config.toml
model = "CTC image transcriber"
crop_scale_min = 1
tokenizer = "char"
arch = "mlp_mixer"
activation = "gelu"
parallel_block = false
drop_path = 0.1
conv_stem = false
nesterov = true
steps = 8600
lr_schedule = "cosine"
warmup_steps = 170
weight_decay = 0.004
Rows from block 5 of a small CTC image transcriber, named by matrix and row number. Rows with one number belong to one neuron. Each number is 500 + 25 x the weight over its row's rms, rounded and kept within 0 to 999. All counts start at 0. Numbers have three digits each.
Before each neuron's rows are labels from the 100 images, of 14848, where the neuron reaches its highest value: "peak on" is the class under the peak. Only what is clearly more common there than usual is listed. The data: numbers of one to four digits printed on busy colour backdrops. In brackets: how many of the 100.
# fc1: MLP up (model.blocks.5.mlp.fc1.weight, 1024x512), inputs 282-328
# fc2: MLP down (model.blocks.5.mlp.fc2.weight, 512x1024, transposed), outputs 282-328

peak on: digit 8 (26)
fc1.81:516476472481492507534460518550506523533505478509526542523479520476534482482512483485498478515505453515475517500514491501473490507538496498463
fc2.81:517502506511476546467494492508496483540514470482490509496502463517492522518485474483522493527493485545476503484494484527459466502520523564448

peak on: digit 4 (43)
fc1.100:477474491492501501511475446504522526477498486511475460490483501518538473484513482460478454465532449472505470477501521487523487524470502487523
fc2.100:489528505486466459465529514551509497494528501485481519470504527509501461474555516529472510531506541511519504533385493521486512516534499461500

peak on: digit 8 (40)
fc1.256:477540500470564508502497508508517494487502522505493513525498552487489499516499520483527510486510509490518492506539460501485506506470483501492
fc2.256:527537483468500530506514544522485495479539492464514536540521461516518501471448488520490497533475489479476524520504476500443511484495478540516

peak on: digit 8 (25)
fc1.37:546490489534480515517497475502527494466461488481538508511510476471543557480497481484533485538511520513532530485519484542524512492502503495505
fc2.37:515519468504456469483501523522530479524501535496490473523532516471495458493497478536522477522534501518517485518491491463446530503504479498477

peak on: digit 6 (44)
fc1.15:510491493519468526516529537531511486465535493510480520494471470524482496483514511537474501468505475509487468469489463556452543510529496495496
fc2.15:519531478490466520533483498467494532457478502500545483456514551491506475515543478511506512544508504542503532514537465484466515514468491477511

peak on: digit 8 (37)
fc1.676:467504501499521458507509527513523522508547501538520489514495508489486503481503506534486514523515518459539536508500502533526471547494510513493
fc2.676:516502476472449538469453509522515469489496498514480489457538525518505510532500488513516475492482482471510458459481545522466498489536508466492

peak on: digit 8 (30)
fc1.149:486496472510503478471475507515448508495439477505559464498470482481559508450503472493551526505479471529491488480500471521513522525474494506508
fc2.149:516498501492493570532524471480519503453494537501512494526483538511472517476448515495480464510480469501474511489507499496443495483565530496469

peak on: digit 8 (27)
fc1.67:480515519483500508522533523476514500477462530492483533520501495474506504492465546503443512486485474516506507494514521514483479514520524521471
fc2.67:501475515535515498469496517528489470519491475503529490516487493534494529486520498494545509532474503487464411488504513562487498502486483473542

peak on: digit 8 (27)
fc1.451:541515455476495516499493509450507521541503477501458526469515477556497501533476495458499535485496496467494482485499508528471477529465473534536
fc2.451:458508484444489536509506465504486514507519528475482485493469522492490473476502528503530501508481502507533492528500500476515467511522497497511

peak on: digit 9 (49)
fc1.38:487468512488469512478490478484543545480541447495523484492458501469542552500502498476527492510528494477514511457506463525515480499549514509480
fc2.38:501511479503437544518510490500454501509484529511521456468486531510481518479484495477525502499497498482533489509442483539506516517526508484497

peak on: digit 8 (42)
fc1.538:489523495522544526483461512513530492439491522511537514512496514478491515493478501497525455448529509540467467475522552509519451475532491507491
fc2.538:504503446475493533492475487499507466513457457527494476527487524505505501523452511526474534486445518482497446485518497515490484481494454489557

peak on: digit 8 (40)
fc1.8:527505539507520522500478511512492494481475502512551508526494497529506476491493499498498501484474520545496487512508464494467468551498535520518
fc2.8:543463488468535502470495517509482523484491450504499554478520507478508509521552524492529504490479544546494472470513500466509492537472498508483

peak on: digit 6 (33)
fc1.664:563508473466503469465512517527521478497482480526437526522509498499494490439477476506463506508498497515511561525479523497468535504497516479497
fc2.664:474529501463485514493527534477496468470493519490519453471461515483526515514525500447513477509542494449497506448516504499492501529512464490503

peak on: digit 8 (29)
fc1.520:470511498479466500471482546493472511464532559490471498477465478504525493524504484503472525492547458516502527487492454514519504548518477495484
fc2.520:469501489483505498516524519496503504480467503481460493491499551480525508529438496492497443511457523510490485484515460494488524508432504503507

peak on: digit 9 (34)
fc1.333:506495523489516499505531509502481452446508477519485451487515492482474545465503489497517481441448501515565473501508483539525480515498496508507
fc2.333:487490467510516484459510534521529487527512490478472513506515538492518484492507540492520517497492526450496508513537477511532503481495512500523

peak on: digit 8 (37)
fc1.472:496495456503443495508463491477522451533513488542521449503517505524499456528498540483519467554518501487489525519501535504523519499523472470530
fc2.472:506551512457511534504533531560487512529489485488488516493553516505498548503506485532502527496495508484497504496492487493457537488503551525471

peak on: digit 4 (26)
fc1.654:462479514504513508506524457495426531537536464501537478481508502471470489497492525516503465539537513470474517490490528497480495512534531517546
fc2.654:464509497514546518539452468527504483504514541509466523497502531529471507494495507475508454443518498514477433504471501464534537512445445533516

peak on: digit 8 (40)
fc1.570:528496497511508495513491465543496524493492442498520476506485502491440460496504491534509516499501493488481526448541522506511482511527458524480
fc2.570:492542441506477510505487500543480468472487501484468471538533420520490500495517460503523518527467488510510507511472430514481471436513504453472

peak on: digit 8 (39)
fc1.565:534506497518523507501558498541535503467490509498494473454518524472498500481499481517495526498513521484467446521521548519477517540490480507500
fc2.565:508475396473498488504502521497510518467533467517495457451453503549492516494485510506539518513514528440519542484471476500538515473499465521498

peak on: digit 8 (30)
fc1.663:519500475474517508485509477457487508507515501511537535503498483515538533459484462515473496497469486523470443511488503510445519478538486524491
fc2.663:485469509527473502489486513477510507529494505512498501468502503486513486534516505487524494447508488534476471481486516541496522523490490532527

peak on: digit 4 (41)
fc1.486:495505532503511443557519486505516496508480503532546511518511553503514557516526448528500457507550504498495486489545485524498515530478466475474
fc2.486:477477494456525507515524498526478502528493490477514502427503510483474530488496525486463523467472505502486496508490515506495506515516565500529

peak on: digit 9 (30)
fc1.343:506485503447474528490470525538521521526507523499500503472483498470517522501468528513472487515510540525495471488480489510476466496502500497466
fc2.343:487479482522520470502560502505474473530514534526467475521536527491465466493527522524491459497469490500501518520506535475481481495512496552497

peak on: digit 8 (32)
fc1.260:521531458483534497497509512487529477468480525489476501528500533487483495497504487491500510516491496468524465521521491506499513534516512497481
fc2.260:494470490421535523460464498526474505490499437530480492485529479529470555468472469524558515475507476510503524515488527492472507516469483483475

peak on: digit 8 (28)
fc1.234:477512471506517513543500547495526492489503440506507477531490516512507508504495499514527516467542528489483516485519472527491465511565490481477
fc2.234:515537498471492504501540525531484480550479480518467526494452544505513555525520521501515484514468523499481507504483509488478511483520521527494

peak on: digit 4 (26)
fc1.511:497502535456500507519515538497519511530501511514443496497452478491509485512475470502506513452516555489501524500474502510484466469513523481521
fc2.511:445473457545485503539475466508517502482473489493519497497509503537510516487491561487502500492491527495505467496445478489505497521505502517499

peak on: digit 8 (28)
fc1.417:495493519461535504484528507488511506493471518481516503497488470499501445498509528460496531500512513522554500495525499493444528522510513517479
fc2.417:501568528474452479489484488482497437543510480508529496481493554475468473501494526467522475494461542491473528472489484503514501519479503484468

peak on: digit 6 (33)
fc1.669:508489523524441507525528472520489515516507458492503494489508499516536513460497491484486404510474493488518473478452508522466513538508492494472
fc2.669:517534511478584506539497524484479518498486540526484510483489516474504483478498538477477544472507488472478479485466490460495496542539518484507

peak on: digit 2 (28)
fc1.29:472510478483500499528469511506522509508484483529513502519476487471530473526475495493489518514476492493492487472508509516480525460489528514503
fc2.29:456501462513542473509500439461483494489465552531511537477554532509496514500516490473516450480524489472501514489547469459513465480512526531487

peak on: digit 8 (27)
fc1.458:487506463505525541464459503485520508487514460464523494512512511504484530519521503499508473515510526462540497475489527504460564503503474547534
fc2.458:556528527479502482485540510495542488531498502495408506522499493451532532479485485476506486500503485499538518520495463450505480485494523520449

peak on: digit 9 (32)
fc1.403:495536520503490477505520502493482436501503492528500522471506504498484468489432556524514493486547472565521489582483549515481531479530501449473
fc2.403:516477501501504474458453524533526492513508523474493492469512486496466465502508473497520460506538492480508481467524502507537490504457534461558

peak on: digit 6 (28)
fc1.501:488473503484477488491481419513525482439573480503509462481460494494461525531522456482520517494517495502517449522466487482489524518535527492509
fc2.501:480502512500497476525478521475526553496464491474520465499539464477499490525510525508495505513466457519478516479518492488506486487429462592463

peak on: digit 7 (30)
fc1.373:517529506486517516491482478523576500468493472507514542503507512472495480503479469534465484498500493503472487500529466498570487512495509512479
fc2.373:485509497486519519513489520501509482531477502521534485541491509532486475514520499452515508496526440462486498540501532503455525464547491500524

peak on: digit 9 (27)
fc1.460:496511542465491474473436538499492540508468482480514494471516528496520475509479533468468477481512490472478491494545518527526533508476475495488
fc2.460:529455486488511525511530469520529471514572494499494530499536518515508490505526502522482482529491505541484493488539492513488474496508515503486

peak on: digit 6 (26)
fc1.747:477526552507488494496464505525522477525535523522523507510514553475520490514504480539530484493488481501477447439445556511507524527509476508485
fc2.747:531506445571499502511507494522465492500509503502526506500478497476502500474507492530506533521516469459496532491504492474493511516473527515494

peak on: digit 6 (27)
fc1.275:488485521524507516557489513561537477514524458503538463470541504497518503444486508490449493483518506526524461494486484513479486481512495503466
fc2.275:528515500517506520529503504528534534489523505466514522549494489496475512536492474481490553495492445527532501503543441492482495510502518503528

peak on: digit 6 (38)
fc1.172:491502456522452515497494504464493501492496487497506538508477494528527474497543487542503507499506489520491517480499510502475508518536513531524
fc2.172:481487492492526498491541488516500489529516493487539487507535448496500455508488486491527519544509514522512481542457535520467463488503470452494

peak on: digit 4 (36)
fc1.739:525511516526503525472502511505470499577532511539506500512437474505514482463518515479510479466508471495509509506445520485479498526474507458461
fc2.739:506508498487489482462475469515495499483500490501502482451540488559501515503512508477466482471480469483505477537526522492496535485542498526460

peak on: digit 4 (26)
fc1.534:503522518485492452501529484541524500441559489499505505504552462473516461455521489520468508520474481446488510504506550487520502494534535523515
fc2.534:468533499515498472485494493538502512473507464454516460493520496490510479485472561523488491509513498513541534496474536479474511510456488536469

peak on: digit 3 (45)
fc1.670:486495568466531505491527505480517499463515488537499488452462476528464539478477474529522503493495487465507508572511534516542490555475484532491
fc2.670:494504471486485528416480533472488488529485520522523523542512488457474485480468488469525476523512509495490500518507528518497533497549500483528

peak on: digit 8 (32)
fc1.137:508506510507519526511514495494487488500492498472512500498504526515514499522496514533561512510480453472503561489506491515498481536465510467496
fc2.137:455507501428452536506491470520446495459537546551512515480479473512494489469485531489541488557494585533520479511565513471522457495475563501495

peak on: digit 8 (41)
fc1.112:557535495444458494533492508503532496492481469480484436484509504511465545536506489505507490509531504492460490518489537530510517471500478514468
fc2.112:505498482491495473516489519514482493510462522498532482506501481467525476509497545483544528439512505487504493470510535504500499473493483542510

peak on: digit 6 (34)
fc1.499:548481504523521531511550511497491457492507543512516497494523527490479540493536523525560520473530470483457501489532512463516504497523481485536
fc2.499:509505499478532531528457514497483509520548499476509498493480452504492481505507506513490526504465499492468466468454487509496502514487470458464

peak on: digit 4 (31)
fc1.704:485507466517513470487497548494482514438467478495534561567525523511440483520485489526471530497556500538492529469452434497531476501546485431537
fc2.704:477528516478480486509471486548508500490491481523484517517513479554554533487511513474525479554489529531509449484529541499537489494486539536568

peak on: digit 8 (39)
fc1.358:496502477504489529524532509517478501454540473527519509462501475471463474461483466533510548521495528510484533514503494499459479485455480505477
fc2.358:465495467511501501474532507493532508450478515484513490506502521481532483528529522498539485485481472486515485499507529488493493539444484495517

peak on: digit 8 (33)
fc1.62:523525538509514495467474487521510530451493505472510479453513503480482471476478489551492556478497506514476503456511486500474498500524504537532
fc2.62:528510480465502483511544495510475534490507524503524532496481522472482529526500523467519460481471486503494523560524510451497461514506541554478

peak on: digit 8 (28)
fc1.170:525518506480462535497534519474563504482488508502473467524520535514473508515485529502530466491535515470586533500527491479491501465477522489482
fc2.170:449490580509494498487497556550516496482479441496483516493484510472490513487445462523483490541512482525516483495540527492503508488517482482472

peak on: digit 7 (34)
fc1.492:471540489535487521484503444495533519479514504525509491544528460484548509479515504519497497523514519569516531476513494443529501507517511514486
fc2.492:534554551483554588512497532491487519506489466485484504542474511513470508517495547528546532493471494466541544544479454491486464508511512490531

peak on: digit 8 (39)
fc1.89:460481447535498468504491514544512485537501428518459522510468486452536472505499533500482465500474491538493494508531498522499507519520492482507
fc2.89:504466492507458521575480521514483468534515483508489481491509500467536466477506497515429468482492491477501542473507516498450529507535473560527

peak on: digit 6 (32)
fc1.355:475510548477501548510507486501473521501490513460508484450539480504523542531518472535493514475431517518555505518477481493482523457499532489496
fc2.355:478489495459502510519497473463516509524455495504482501505511459525470489506504495442521522492561562511525459521566511491490498492484522459463

peak on: digit 4 (39)
fc1.10:478486511524525525442504506459523503462488499513504537510460482476577492493479499537498507519517486519516458511434484509523473476529512519477
fc2.10:435468507530520545497492511484501432510462490480478518517502536480498465533513495494549460495498477529475548544449513484507545457491482447505

peak on: digit 9 (38)
fc1.716:487479551453504479507503498516505522545529456547491519502491572454471527496538512531500495530460499524455530473452504490516505472534478489536
fc2.716:512495464492512477496516491497531511462505516509537473489540511520470518467513509514520527489447465500498481509487492519522502502475483503512

peak on: digit 6 (36)
fc1.115:492510487500445473522509531466483460481474476556532473516545526461523507533529512487551520445558489495471491501464505486476488483480503485481
fc2.115:529503500523529491542522485466489463479519525509475559506489474483500504532530512487505510474468490486491474500509498467483477538498503510447

peak on: digit 7 (26)
fc1.462:501497540497505504508527479456460476516506480534520500480447460505487551530482476512477471499504526454524488526486539502482555516538528494493
fc2.462:530488533531498488501487530506496517510502514499525507472495524504489503501482503526485497517516481493551472511508472503444500530490442458511

peak on: digit 6 (26)
fc1.319:442540533514495513509514485508507474541525495459505452485537499476496486515547503493522499481473493517511484472492476489483514516512505516502
fc2.319:539522428455506543461499481507458492500486498559491570534506471518529475495497484544520474509518489496465493488482482491512500474499471502470